A small encoder-decoder audio transcriber, trained from scratch: batches of 128.
Rows from block 6 of the text decoder, named by matrix and row number. Rows with one number belong to one attention dimension. Each number is 128 + 24 x the weight over its row's rms, rounded and kept within 0 to 255. All counts start at 0. After the name is the row's rms in percent of the matrix's.
# q: cross-attention query (decoder.blocks.6.cross_attn.q.weight, 128x128), inputs 64-95
# k: cross-attention key (decoder.blocks.6.cross_attn.k.weight, 128x192), inputs 64-95
q.10 095 [129 138 125 139  96 110 148  70 175 150 125  98  88 121 182 133 131  94 137 105 114 155 175 169 122 136 117 147 145 118 139 131]
k.10 094 [130 114 138 128  77 137 141 135 118 152 145 134 119 114 201 160 147 159 107 121 121 118 120 145 134 111  81 110 140 126 156 161]
q.11 111 [ 88  95 122 170 131 132 119 135 142 137 135  72 123 138 133 118 133 147 175 148 178 133 123  82 126 101 121 123 133 157 117 128]
k.11 113 [170 134  78  90 131 128 104 126 120  68 158 107 142 119 178 126 124 185 153 111 137 172 141 136 101  88  99 154 137 120 137 130]
q.12 105 [117 141 143 107 128 169 116  90 120  88 127 138 117 122 114 134  75 159 112 149 130 171 105 148  99 129 159 105 128  92 164 113]
k.12 105 [130 139 136  95 147 114 129 145 142 122 112 136 114 115 187 120 142 138 138  79 148 142 178 120 129 102 132  97 150 114 142 157]
q.13 101 [109  85 140 116 147 141 144 112 157  96 166 137 127 105 120 124 104 103 156 115 120 124 120 143 150 175 146 165  84 146  87 126]
k.13 103 [107 137 157 147 134  90 128 119  92  89 134 122 145 148 125 145 110 117 128 113 116 116 135  97 120 124 131 135  74 147 115 107]
q.14 114 [141 149 146  84 124 127 112 122 126 169  85 159 170 139 133 132 110 112  93  87 135 126  97 134  94 156 137 172 130 148 119 133]
k.14 112 [134 132 174 114 134 171 129 162 115 125 116 166  87  77 148 130 147 131 145 146 150 131 116 136 144 174 144 114 141 122 112 155]
q.15 105 [154 130 100 182 128 155 126 146 129 107 118 143  92  86 142 113 144 121 103 172 119 135 132 158 167 105 152 108 156  70 136 156]
k.15 106 [144 147 109 144  73  99 110 115 140 156 119 135 141 141 126 131 132 157 115 109 153 130 145 149 114 131 113 157 164 134  95 155]
q.16 116 [147 127 131 130 125 138 143 123 126 137 116 140 164 128 151 133 126 146 160 128 147 124 142 126 113 106 130 112 139 118 133 117]
k.16 112 [118 134 135 159 138 106 129 126 110 107 117 159 126 106 106 126 110 119 123 112 129 159 105 101 156 104 104 116  83 116 128 127]
q.17 090 [121 110 145 145 131 102 129 106 161 138 128 150  83 106  92 125 135 161 130 189 115 127 142 156 110 135 166 130 130 111 130 114]
k.17 097 [130 132 131 127 142  89 132 110 138 107 145 160 113 184 162 138 150 120 142 144 149 133 146 132 147 152 114 178 125 132 109 127]
q.18 113 [152 144 174 120 137 155 148 155 169 152  82 134 111 159 166 109 146 148  84 100 157 151  98 125 128 133 137 127 174 139 137 118]
k.18 108 [148 105 113 148  87 164 135 156 106 137 136 168 100 102 151 195 146 137 122 137 155 151 109 152 121 167 159 141 128 119 109 175]
q.19 114 [ 78 145  97  81 144 155 153 128 178 118 114 134 126 148 147  88 118 164 139 107 132 139 104 145 155 118  98 113 106 154 148 144]
k.19 111 [154 157 118 165 119 142 122 129 117 126 109 115 129  96 126 145 133 104 105  91 135 149 162 110 124  98 144 131 112 129 111 113]
q.20 108 [106 170 125 143  95 133 127 138 146 109 147 123 173 101 107 162 134 142 124 188 147 129  85 137 131 133 130 120  99 113 126 123]
k.20 111 [127 123 105 137 161 102 137 105 108 109 125 149 152 174 128 120 151  91 110 116 114 130 159 153 145  90 148 137 124 124  96 109]
q.21 088 [ 95 128 121  90  90 141 140 121  96 103 128 127 152 181 135 128 131 120 105 159 140 136 131 130 165 166 147 110  73 118 125 125]
k.21 098 [152 131 171 183 153  87 138  99  78  90 145 145 149 103 113 129 120 121 120  99 110 127 153 111 106 105 137 139 106 130 121 120]
q.22 105 [130 150 156 130 118  91 124  96 138 111 133 146 149 141 138 158 151  61 117 117  73 176 113 116 147 121 112 163 134 139  92 134]
k.22 102 [141 138 133 113 127 218 120 124 169 157 148 100 103 116 143 142  83 108 135 157 146 123 117 131 150 134 131  97 119 134 135 143]
q.23 111 [154  96 157 131 118 119 156 112 123 116 149  96 133 125 132 103  91  89 116  93 156 154 101 128 143 120 111 103 157  97  87 109]
k.23 108 [134 121 173 147 156 152 110 143 103 158 137 137 149  97 140 140 139 156 110  92 134 149 155 125 146  95 155 122  99 119 151 175]
q.24 108 [ 99  95 161 150 137 170  98 161 139 113 122  85 144 143 136 161 135 113 129  94 117 108 122  90 156 164 166 104 139 143 127 111]
k.24 108 [134 118  92 129 151 134 148 109  94  87 146 156 102 144  82 161 128 104 123 129 132 152 101 141  98 164 150  85 117 127 127 138]
q.25 099 [119 111 135 167 146 158 111 147 149 118 111 115 130 126 129 117  97 129  82  61 131 148 100 131 135 147 139 112 168 119 138 125]
k.25 100 [155 111 109  80  97 118 126 161 134 101 112  96 108 108 130 146 144 169  97 113 126 153 124 146  97 128 165 103 143 135 154 174]
q.26 088 [139 144 104 139 132 111 115 185 147 165 150 181 131  76 150 127 165 150 121 161  86 101 130 136 146 111 117 169 152  94 149 159]
k.26 089 [142 132  82 138  76 115 130 135 123 108  97 105 137 168 107  85 112  97 111 139  87  98 125 148 116 117 115 153 138 141 113 103]
q.27 097 [120 129 107  83 142 120 143 104 127 102 143 102  81 194 129 119 160 151  94 141 118 143 153 191 131 125 132 101 107  82 160 124]
k.27 105 [102 118 129 133 137  95 134  99 138 204 149 178 151 142 105 133 143 138 122 128 118 114 148 120 137 128 118 143 157 116 134 122]
q.28 092 [150 118 122 138  93  81 126 169  84 157 121 151 149 126 111 121 125 141 126 161 104 100 178 147 136 129 134 171 127  96 103 115]
k.28 101 [141 121 178 128 108  93 136 130 120 102 113 103 140 131 117 115  95 128 133 134 110 108 114  90 121 155 113 174  80 143 131  89]
q.29 097 [152 105 175 155 153 134 134 129 169 138 107 141 130 128 112 145 168 155 117 127 129 148 111 123 107 117 113 135 174  98 135  94]
k.29 093 [127  97 101  96 121 119 143 154 140 105 156 119 120 175 173 114 113 162 144 112 136 124 134 127 119 117 130 155 133 115 153 113]
q.30 106 [128 140 119 144 132  59  81 125 101 165 125  96 103 169 122 151 154 117  83  97 113 122 121 176 116 132 121 127 114 100 123 137]
k.30 107 [128 114 195 150 103 101 127 124 152 161 125 155 129  85 123 135 124 137  90 137 104 132 111 129 155 133 103 150 137 133 144 141]
q.31 115 [139  78 122  92 140 129 121 121 143  96 128 139 126 138  93  98 117 161 118 117  82 156 167 161 104 154 122 176 114 107 147  93]
k.31 111 [108 125 139  91 167 128 149 136 154 162 161 100 158 179 127 136 129 141 172 135 118  84 142 119 124 141 135 132 143 121 109  61]
q.32 110 [134 134 146 152 144 165 139 118 150 126 132 115 123  95 182 100 120 146 148 122 116 119  89 126  78 120 149 183 126 171 154 101]
k.32 105 [ 93 108 107 110 132 149 128 138 129 143 119 125 123 149 151 136 134 106 125 125 144 120 118 116 108 117  98 114 120 137 122  91]
q.33 121 [129 124 145 123 102 145 110 111 115 109 107 177 119 140 132 121 104 103 129  71 100 136 154 129 102 127 132 164 134 141 119  93]
k.33 114 [110 116 149 121 123 142 125 167 143 150  96 133 110 133 117 152 130 104 150 182 155 105  96 105 149 193 165 131 126 123 126  93]
q.34 111 [143 169 182 146 114 120 148  60 145 168 142 139 139 122 101 138 127 143 137 119 145 142  98 111 117  88  85  93 118  94  83 119]
k.34 110 [107 126 146 117 129 144 119 116 120  64 104 134 116  68 181 125 102 133 101 101 132 177 117 132 168  76 152 120 103 128 136 168]
q.35 112 [122 134 119  95 122  76 156 145 133 134 166 127 120 125 110 147 122 124 122 126 111  89 127 137 121 119 124 132  96 129 147 126]
k.35 102 [113 107 106 125 131 100 134 117 124 119 145 149 132 161 141  93 123 103 115 157 110  88 174 156 168  89 117 151 114 103 108 141]
q.36 112 [127 157 129  87  95 133 135 112 146 118  86 126  92 133  96 117 113 151 123 147  89 142 140 156 126 147 109 163 110 137 158 142]
k.36 103 [105 152 163 147 129 126 145  97 141 136  96 119  99 163 204 119 158 140 143  84 100 121 152 128  88 131  76 123 103  88 156 127]
q.37 104 [118 145  97 131 140 179 118 167  92 116 100 117  99 129  94 107 144 162 157 125 150 131 157 170 106 140 139 117 125 147 160 141]
k.37 101 [160 136 131 155 131 102 137 137 158 146 137 122 171 134  97 146 164 138  96 130 124 120 144 120 105 130 125 116 156 132 135 102]
q.38 111 [154 151 101 111 104 117 131  69 138 142 102 146 127 132 157 120 127 169 157 121 158 120 148  77 136 155 156 149 143 121 160  94]
k.38 105 [156 158 149 150 138 122 145 113  87  82 107 107 131 145 143 110 156 164 150 125 110 150 147  77 113  90 106 135 143 151 121 133]
q.39 116 [172 115 107 146 147 119 122 133 104 119 120 145  99 111 108  61 136 135 119 117 107 122 135 110 105 137 145 139 136  99 141 128]
k.39 124 [130 150 156 119 122  88 108 126 137 110 116 112 146 121 128 152 152 151 120 148 134 133 132  99 135 117 113 123 134 154 122 118]
q.40 117 [147 180 115 103  89 114 113 119 188 122 104 171 102 134 115 138 174 107 149 126  98 136 171 163 123  73 126 113 140 105 117 154]
k.40 111 [108 135 123 148  65 121 127 126 134 161 101 127 104  76 120 153  86 137  99 141 106 115  91 138 153 135 154 133 149 132 129 163]
q.41 119 [172 150 131 139  91 102 112 147 131 154  77 129 117 134 186 115 142 123  97 112 155 128 115 104 159 121 132 144  98 140 132 130]
k.41 111 [182 106 151 160  88 149 149 117  96 179  87 124 143  94 127 122 142 134 122 134 116 117 122 116 100 172 122 118 165 121 140 131]
q.42 111 [127  90 122 102 108 102 146 106 133  66 139 105 126 130  93 100 112  92 123 131 117 124 137 166 160 156 156 153  99 114 118 146]
k.42 105 [114 110 176 127 120  75 118 104 119 180 135  93 147 134 114 144 127 125 150  98 111 111 135 108 121 132  98 120  85 124 145 109]
q.43 094 [105 108  75 148 105 161 127 116 102 109 131 144 121 133 116 101 140 173 112 157 132 147 142 106 149 134 140 132 124 128 148 101]
k.43 092 [147 133 147 138 178 104 121 134 118 115 129 103 133 132  87 149 117 152 143 127 133 151 159 131  94 131 118 128 110 114 124 141]
q.44 100 [155  68 189  82 147 151 181  92 147  82 132 129 155 103 128 146 128 132 123 119 128 139 104 154 136 145 135 109 131 138 150 140]
k.44 099 [120  94 138 125 141 126 126 170 116 170 139 172 147 159 111 127 165 111 158 107 132  88  96 111 144 109 153 106 153 126 106 116]
q.45 123 [115 114  97 113 120 125 154  93 148 101 126  86 124 194 124 115  99 111 133  86 137 174 129 147 165 123  93  84 116 128 132 139]
k.45 118 [133 148 108 138 124 128 102 134 106 137 115  91  97  65 173 134 105 151 149 130 166 114 133 127 101 103 169 124 154 141 166 155]
q.46 096 [148 147  94 139 115 135 138  79  93 102 144 157 100 105 141  90 137 160 133 115 145 143 118 173  81 115 134 134  95  96 131  80]
k.46 095 [107 119 158 166 124 135 158 125 119 192 128 138 179 102 129 121 118 149 138 122 106 121 123 146 130 123 112 138 135  83  82 147]
q.47 101 [130 103 128 121 110 127 106 124 127 131 134 125 138 124 130 141 132  93 157 121 162 110 155 167 111 139 176 126 102 116 153 127]
k.47 093 [139  95 158 115 114 106 129 116 121 170 148 149 137  96  38 132 105 136 148 160  83 118 108 140 114 148 123 113 102  82 117 147]
q.48 099 [110 123 151 113 123 161 111 142  97 157 104 101 130 140 139 151 141  89 156 112 147 146 138 127  85 151 115 105 121 117 144 176]
k.48 096 [117 150 152 108 132 135 114 113 139 118 149 166 123 108 106 113 165 113  90 133 100 135 124 131  99 124 137 117 129 123 156 134]
q.49 097 [148 123 145  96 129 130 141 105 116 135 100 129 116 175 136 129 137 166 114 130 136 148  98 169  96 122 117 115 139 150 163 133]
k.49 106 [ 84  88 146 153 122 120 147 128 137 176 144 167 122 102 146 113 146 144 112 128  97 121  95 148 117 124 111 116 139  87 121 162]
q.50 114 [135 155 126 147 114 112 104 134 135 159 157 137 120  85 132  99  67 100 118 141 170 114 127 113 137 134 158 120  94 140 141 164]
k.50 111 [147 141 132 108 136 111 108 148 102 136  55 109 122 105 125 140 152 112 153 105 167 170 100 130 111 127 133  95 131 130 119 147]
q.51 111 [140 120 186  99 158 159 130 143 145 165 133 133 152  97 114 161 122 152 106 139 146 170 155 126 140 107 115  88 155 112 121 158]
k.51 110 [163 141 120 106 119 133 120 175 125 104 128 145 107 108 111 139 127 116 127 106 148 154  81 144 116 137 170 126 131 117 128 163]
q.52 105 [103  99 124 110 153 140 181 114 101 139 115 120  70 118 144 102 124 116 112 146 136 109 149 136 162 126 124 127 172 136 163 182]
k.52 104 [149 160 116 133  99  75 100 147  98 136 117 121 164 158 149 129 150 135 109 130 132 118 160 121 106 110  79 134 133 113 151 115]
q.53 099 [132 133 157  90 125 144  83 132 108 104 124 130 179 167 115 160 100 128 123 127 118 107 113 122 166 179 116 107  76 123 130 113]
k.53 109 [131 135 175 169 156  91 139 119 132 101 110 155 115 116  95 127 153 103 125 100 127 131 102  87 142 112 153  99 106 142 131 109]
q.54 108 [112 127  95 104 141 103 121 127  97 143 144 167 130  94 152 112 114 133 126 130  83 130 144  86 130 109  86 153 130 110 117 148]
k.54 105 [125 142 109 136  93 134 124 144 124 105 124  94 109 126 128  82  68  75  94 119 115 132 199 137 117 139  88 153 112 104 145 125]
q.55 090 [130 162 122 138 108 142 117 138 130 110 117 157 113  66 143 128 156 112 138 131 141 157 160 133 124 129 114 152  86 128 122 131]
k.55 088 [142 176 136 147 100 153 135 138 125 103  90  91 151 137 149 122 128  97 120  91 143 122 114  94 122  94 153 137 149 182 141  97]
q.56 105 [169 107 154 164 129 123 120 100 138 116 135  95 110 175  79  92 112 118 135 104 160 141  74 106 118 117 136  79 137 108 115 113]
k.56 106 [134  92 122 105 141 137 133 122 133 130 140 148 123  85 155 144 153 185 135 134 123 150 183 150 104 144 158 127 142  95 104 164]
q.57 097 [158 109 157  89  93 120 151 133 161 101 116 134 168 111 108  86  78 129 101 149 107  91 120 121 120 111 112 161 153 121  74 154]
k.57 094 [109 103 135 130 155 136 125 136  90 148 104 120 130 132 105 137 140 113 145  98 141  94 164 115 158 194 136 143 116 145 119  96]
q.58 107 [140 110 167  99 101 141 110 129 141 147  71 171 155 111 123 139 107 175 179 136 142 128 146 138  86 158 136 140 139 100  92 126]
k.58 111 [140 135 130 127 110 133 144 154 107  67 120 117 119 123 143 132 122 143 107 111 132 124 153 105 130 140 132 149 117 137  97 117]
q.59 114 [108 113 155 147 165 128 122  89 130 122 115 161  74  94 104 154 141 114 153 128  99 149 135 167 138 114 164 122 121 103  98 158]
k.59 109 [146 134 132 107  42 110 120 133 140  86 141 122 131 129 194 153  97 145 102 157 124 162 182 139 103 119 103 150 133 116 117 144]
q.60 100 [164 147 159 142 146  87  90 175 113 164  94 117 135 140 101 124 118 125 114  85  62 125 118 134 113 134 132 149 180  68 132 136]
k.60 106 [136 110 139 105  96  92 124 120 167 110 131 147 102 120 150 145 134 144  91 145 126 130 131 123 144 178 101 136 114 139 146 134]
q.61 106 [136 150 126 116  86 145 163 150 128 110  93 154 111  85 112 141 194 111 116 161 108 171 158 110 122 117 135 120 181 111 128 162]
k.61 101 [ 95 149  85 123  88 182 117 142 156 168 124 107 115 150 139  91 113 138 126 119 138 116 136 151 121 145 122 138 170 120 120 158]
q.62 096 [132 141 115 124 108 146 103 127 164 114 111 171 134 109  99 163 160 130  95 195 126 130 113  91 178 153 137 133 120 129 189 129]
k.62 088 [159 129 137 133 146 153 165 118 137 104 124 114  88 185 113 112 127 119 133 133  91 154 190 119  98 160 122  98 131  93 125 139]
q.63 121 [158 127 126 167 108 118 156 127 123 103 152 159 113  99 104 149 101 140 127 126 125 131 108 158 157 121 179 130 157  92 157  95]
k.63 116 [ 76  81 108  68 109 107 103 164 124 118 102 127  98 125 138 120  92 141 109 143 138 127 145 126 154 125 131 119  91 107 125 146]
q.64 081 [134 146 121 178 109 129 144 136 130  90 136 116 113 139 178  98 113 123 158 121 122  68 131 124 116 125 147 156 125 142 128 151]
k.64 078 [139 130 139 131 137 150 104 127 130 108 186 137  92 144  75 165 116 117 132 145 122 129 134 126 146 145 142 184 132 139 126 125]
q.65 098 [159 118 138  96 174 148 114 115 148 127 115 124 145 143 119 111 187 137  86 115 151 111 136 169 140 141 150  96  83 141 129 125]
k.65 094 [145 103 134 105 129 138 137 146 140 126 127 109 153 126 151 123 109 178 133 132 145 133 145 144 115 144 129 170 148 104 118 140]
q.66 094 [120 142 113 135 158 129 101 125 161 148 130 125 176 123 141 156 137 122 123 111 101 121  94 163 119 122 126 100 116 111  70 165]
k.66 097 [143 110 154 138 101 118 137 148 101  53 115 125  97 107 164 117 134 116 135 143 137 159 146 132 121 137 130 134 122 128 120 130]
q.67 090 [174 127 108 127 103 111 105  99 141 160  85 115 140 153 134 130 119 113 133 115 145 119 128  88 141 114  99  68 161 112 119 128]
k.67 092 [134 142 155 111 152 127 165 117 154  93 124 124 133 133 168 158 146 133 141 146 139 124 129 107 121 144  98  78  93 138 130  84]
q.68 089 [135 121 127 167 150 149  92  96 158 122 101  89  87 142 155 145 140  73 131 132 123 124 110 124 118  72 174 150 149  96 162 135]
k.68 089 [160 143 176 158 191 130 106 106 102 153 109 101 151  97 151 147 161 108 115 117 160 148  94 106 130 118  95 108 130 145 105 154]
q.69 100 [154  77 121 107 163 139 102 145 133 108 114 167 169 104 101 104 139 117 137 138  97  99 132 125 137 140 175 142  96 123  97 172]
k.69 125 [141 147 168 133 118  97 124 139 154 131 120 110 141 123 122 147 140 141 147 128 148 134 116 118 126 125 134 141 115 128 124 129]
q.70 084 [122  98 133 117 140  74 119 104 137 162 133 163 119 153 151 100 170 142 129  93 116 121 127 101 164 128 134 151 144 167 124 151]
k.70 081 [105 139 108 126 128 164 121 104 139 107 146 100  79 171 151 137 142 124 122 104  89 125 160 118 135 106 133 189 120 122 171 120]
q.71 098 [106 127 177 175 131 114 131 146 151  80  97  98 120 112 122 137 112 124 152 132  89 110 181 138 122 129 105 146 112 124 106 108]
k.71 086 [143 140 111 157 129  79 139 134  96 107 138 170 104 109  43 124 134 158 159 158 121 149 121 116 116 111 123 123 179 116 101 152]
q.72 084 [ 84 161 116 113  91 131 164 125  94  56 174 122 126 134 134 124 122 124 172 141 136 112 143 144 117 110 101 143 131 148 164 130]
k.72 097 [137 143 126 121 142 153 144 113 120 149 133 125 124 155  80 114  94 107 113 113 110 124 118 138 145 130 111 141 132 128 127 122]
q.73 100 [124 139 126 140 148 121 134 137 182 113 123 131 153  72 141 111 126 100 115 152 125 135 129 159 102 100 134 133  98 133 106 181]
k.73 103 [134  93 145 121 117 113 142 132 163  92 136 123 134 144 110  87 117 141 111 124 130 147 148 163 139 115 166 148 145 120 118 147]
q.74 081 [148 150 168 138 100 116 174 115 134 120 147 145 124  94  70 134 104  78 117 102 106 119 125 107 121 137 163 148 131 137 144 145]
k.74 074 [141 129 148 161 115 138 153  90 101 167 156 121 130 151  85 104 103 126 117 142 117 116 117 149 131 125 109 126 178 130  72 157]
q.75 087 [ 79  87  84 146 133 122 106 127 127 164 165 114 136 111 130 143 122 149  84 141 121 165 119 133 133 162 158 119 108 135 109 152]
k.75 084 [ 99 157 105 146 111 112 126 162 115 133  94 117 107 100 154 164 128  91  99  91 152 129 126 112 134 119 155 131 123 146 145 172]
q.76 093 [127 141 145 139 129 164 140 151 144 176 120 101  88 122 139 124 120 134  99 134 149 154  85 116  85  89 125 140 162 121  96 110]
k.76 101 [125  78  94 108 119 156 116 119 112 138 138 134 126 118 166 107 133 143 109 142 118 109 181 146 128 141 130 119 157 142 144 142]
q.77 122 [ 80 134 103 117  97 133 105 147 159 136 134 129 194 136 144 170 134 159 116 129 154 119 119 152 122 152 103 131 111 122  94 134]
k.77 140 [137 128 129 127 121 124 142 149 110  61 112 127  98 140 116 126 111  93 123 103 118 140 131 120 137 133 137 119 111 142 135 111]
q.78 098 [166 160 163 144  89  98 110 138 112 140 117 175 131 131 121 121 108 162 105  92 148 141  90 145 117 148 132 148 141  84  95 134]
k.78 109 [124 107 163 124 134 115 121 122 114 108 132 123 137 120 126 147 124 135 141 153 128 142 144 128 131 148 123 106 106 114 100  82]
q.79 092 [110 146 141 139 135  89 128  99 139 151 135 131 130 118 158 118 138 140  73 123 141 150 192 124 106 133 148 122 151  67 177 109]
k.79 090 [128 103 130 138  82 144 110 123  99 124 139 137 166 128 164 127 117 147 116 141 115 125 141 133 140 115 102  96 151 142 143 108]
q.80 085 [128 119 133 144 144 164 109  73 166 150 108 125 141 138 137 151 177 111 176 162 123  86  90 138 100  93 125 121 139 122 108 126]
k.80 077 [133 100 121 123  97 102 121 147 100 115 142 153 145  99 190 153 174 140  87 174  88 119 129 137  92 133 111  72 130 135 153 126]
q.81 094 [151 117 118 130 155 159 139 135 126 109 140  99  94 154 147  96  93  73 147 157  70 114 104 107 139  80 137 127 143 164 103  92]
k.81 095 [127 142 127 109 146 127 138 157 115 117 137 139  81 153 139  86 137 112 158 120 125 148 114 124 115 119 135 167 163 136 158 174]
q.82 082 [118 107  96 162 169 134  92 153 106 107 131 158 134 146 134 163 140 112 108 115 146 125  69 126 182 162 101 117  86 167 124 142]
k.82 081 [142 154 137 123 139 115 131 151 162 142  87 104 118 126 151 156 132 140 113 117 148 142 121 142 148  99 151 136 122  99 133 156]
q.83 084 [122 127 168 111  90 131 139 117 138 130 138 147 130 167 165  95 124 151 109 121 154 170 130  95 115 190 148 130 128  72 128 103]
k.83 092 [113 138 175 117 100 108  92 124 115 120 128 139 148  99 127 163 102 122 115 144 135 122 139 127 158 138 143 117 105 127 134 104]
q.84 090 [128 150 158 116  84 105 130 140 130 134 106 121 116 164 153 124 144  71 119 135 156  97 159 151 122 112  92  96 136 116 150  77]
k.84 088 [145 113 146 131 164 130 108  74 138 130 130  96 124 107 166 135 127 109 143 154 128 123 124 106 125 144  72 125 108 113 148 119]
q.85 088 [160 149 165 140  84 132 131 154 132 105 110 175 142 124 137 183 171 112  75 137 105 109 134 173  68 118 141 142  94 127 120 108]
k.85 079 [155  58 119 153 110 129 130 119  85 135 121 138 139 100 108 104 110  90 126 139 123 136  96 161 110 143 113 101 128 127  94 156]
q.86 084 [147 153 161 106 112 158 143 122 131 101 140 145 147 118  97 129 130 132 109 142 118 160 166 116 112 107 150 123 114  94 153  93]
k.86 083 [139 136 127 155 101  96 102 118 106 147 112 151 177 113 109 122 119 116 119 147 113 108  59 126 113 133 163  83 182 150  85 148]
q.87 084 [104 118 145 140 134 126  95 105 169 119  80 109 191 161 122 117 155 168 153 113 146 131 151 158 131 140  81 117 145 153  94 133]
k.87 088 [118 135 138  93 129 111 152 147 136  65  74 126  86 115 105 143  86 117 129 127 120 141 139 120 142 142 144 122  84 122 137 122]
q.88 093 [138 150  98 148  66 147 150 114 131 125 184 144 130 143 113  84  92 137 105 105 118 120 119 117 191 196 157 114 111  95  93 127]
k.88 086 [115 150 161 108 131 118 109 116  92 105 156 106 102 121 129 141 127 101 177 114 107 139 115 149 134 110 180 141 170 141 100 150]
q.89 088 [144 146 119 154 110 145 133 178 130 133 141 123 113 103 156 131  97 171 154 129 103 125 137 115 143 122 133 125 126 110  89 102]
k.89 092 [131 128 156 142 132 122 138 152 124 116 143 146 131  97 103 124 155 166 170 139 132 154 123 131 115 116 147 122 116 135 141 141]
q.90 088 [ 88 139 100 134  99 155 141 112 138 152 145 114 144 112 140 178 136 108 157 144 103 107 149 109 116 145 106 101  83 126  80 112]
k.90 084 [143 136 118 139 120 116 126 130 118 124 161 171 132 144 101 118 118  87 108 118 142  85 123 104 112 158 126 107 104 145 106 130]
q.91 081 [132 163 113 165 127 105 192  91 121 131 125 135 119 117 125 116 108 118 120 149 109 168 195 115 101 110 120 100 130 112 107 105]
k.91 089 [125 103  81 101 103 144 128 139 105 117 159 161 113 142 133  88 106 137 128 114 108 132 147 154 129 130 146 116 140 146 122 135]
q.92 092 [136 137 102 134 145 146 143 112 118 187 114 147 147 165 120  90 151 125 114 120 151  97 105 132 136  98 122 156 170 152 174 154]
k.92 085 [105 109  90 125 125 144 105 132 154 105 126  99 134 116 203 118 126 140 100 110 124 111 143 128 132 108 121 171 144 116 150 123]
q.93 100 [116 129 119 100 103 115 145  90 117 138 122 120 120 117 101 102 155 158 160 101 170 112 149 178  55 124 139 135 150 105 162 177]
k.93 100 [136 105 120 125 144 140 109 124 121 122 158 148 161 137 117 144 117 127 122  90 130 137 139 105  76 158  98 181  99 128 118  90]
q.94 071 [112 144  98 102  94 175 111 116 152  93 169 136 124 151 113 140 137 171 142 105 155 143 111 176 132 159 134  91 150  84  87 118]
k.94 071 [172 123 169 104 145 119 129 122  88 150 150 146 165 111 142 141 137 124 144 120 107 167 134 111  89 145 169 109 120 149 115 122]
q.95 099 [134 132 108  68 132 170 113 115 103 141 128 123 104 134 171 104 129 160 162 141 141 138 127 150 105 139 106  81 156 104  81 154]
k.95 098 [167  90 140  79 158 112 114  93 127 141 147 157 166 152 132 150 124 127 117 137 156 121 181 135 103 155 142 110 109 130 156  94]
q.96 096 [175 196 122 127  66 114 122 113 132 177  87 173 142 114 127 143 157 135 101 131 156 124 132 154 171 174 132 146 131 119 142 148]
k.96 092 [141  94 105 154 146  90 131 133 139 151 169 121 114 144 133 157 135 104 151 140 113 110 101  99 168 174 139 114 108  96 102 134]
q.97 092 [165 129 136  77 133  96 125  95 150 183  75 110 105 143 163 124 122 146 135 139 104 124 121 129 112 128 114 167 102  99 108 131]
k.97 086 [108 138 192 128 106 118 149 109 126 117 137 181 145 109 149 135 143 110 131 144 136 105 117 143 132 113 143 141  92 109 105 114]
q.98 079 [135 144 154 143 132 143 108 163  80 134  95 154 169 134 142 171 112 120 159 136 109 119 133 113  86 143 137  98 126 126  75 128]
k.98 087 [148 124 165 107 127 136 137 149 145  93 101 145 122 119 120 108 118 102 111 135 159 144 123 104 124 160 136 116 137 153 103  94]
q.99 103 [112 108 122 132 169 140 140 155 110 102 162 125  80 122 137 127 135 138  92 130 122 147 140 122 112 141 154 114 155 106 126 146]
k.99 105 [139 138 125 136  87  97 102 118 124 137 149 118 169 110 143 125 138 183  85 137 154 129 137 134 119 114 129 124 151 136 138 115]
q.100 106 [138 134 133 125 110 154 165 149 128 110 134 157 112 169 108 128 144 124 100 134 174 134 114 144 109 132  96  61 145 104 166 104]
k.100 100 [168 101  99 128 119 111 138 106 118 156 132  93 160 131 123 120 141 124 146 130 130 153  71 135  74 173 103 105 159 106 123 169]
q.101 094 [127 143 161 131  82 146 152 141 153 132  72 111 197 107 101 160 145 118 155 130 116 142 124 129 155 134 114 110 120 111  71 148]
k.101 100 [102 145 145 156 146 122 116 127 126  77  77 135 104 128 141  86 141  86 134 103 126 106 123 130 164 118 152 148 103 145 122 111]
q.102 106 [119 147 141 132  99  97 113 164 101 180 188 103 153 127 122 131  89 114 117 134 110 102 123 119 129 123  87  92 102  71 140 136]
k.102 099 [123 148 133 136 139 130 138 128 101 153 123 150 131 102 137 130 121 137 155 133 128 103 121 123 101 154 126 121 118 115  90 120]
q.103 096 [101 133 117 115 100 102 126  99 141 100 170 145 155 111 102 110 150 140 125 149 111 164 152 110 112  96 136 102 108  87  98 122]
k.103 094 [132 162 102 134 116 149 142 127 132 127  92 107 142 114 129 156  81 108 125 118 125 110 149  93 114 133 134 157 109  89 144 115]
q.104 103 [166 137 147 130 104 117 122 139  98 136 117 155 142 110 100 136 165 143 104 139 135 122 170 149 118 105 108 131 121  88 119 175]
k.104 112 [166 126 131 133 112 113 141 154 141 130 151  90 145 133 152 158 120 138 133 124 180 137  98 131 111 154 150 105 100 128  95 133]
q.105 101 [110 130 146 131 115 102  85 132 141 147 110 183 105 100 134 126 119 143 130 142 122 114 176 151 141 163 172 128 182 108 138  98]
k.105 104 [171 127 118 108  96  93 128 123 110 110 135 113 151 158 103 130 122 140 114 160 108 153 119 120 155 133 159 104 114 116 166 140]
q.106 095 [101 146 150 148 117 173 135 152 138 150 151 128 132  78 119 171 129 129 112 137 121 138 137 118 151 107 110 156 166  86 137 150]
k.106 090 [108 102 120 133 140 166 134 146 124 150 150 126 152  88 162 121 118 177  78  92 111 112 134 109 147 119 136 125 127 108 134 117]
q.107 088 [129 133 135 157  85 154 184 119 142 139 118 103  95 151 157 140 178 120 120 112 145 128 102 115 117  91  83 140 133 137 169  93]
k.107 114 [111  90 101 120 132 178 127 118 138 168 158 126 136 116 126 117 108 137 132 131 119 118 121 163 123 136  93 136 131  93 142 156]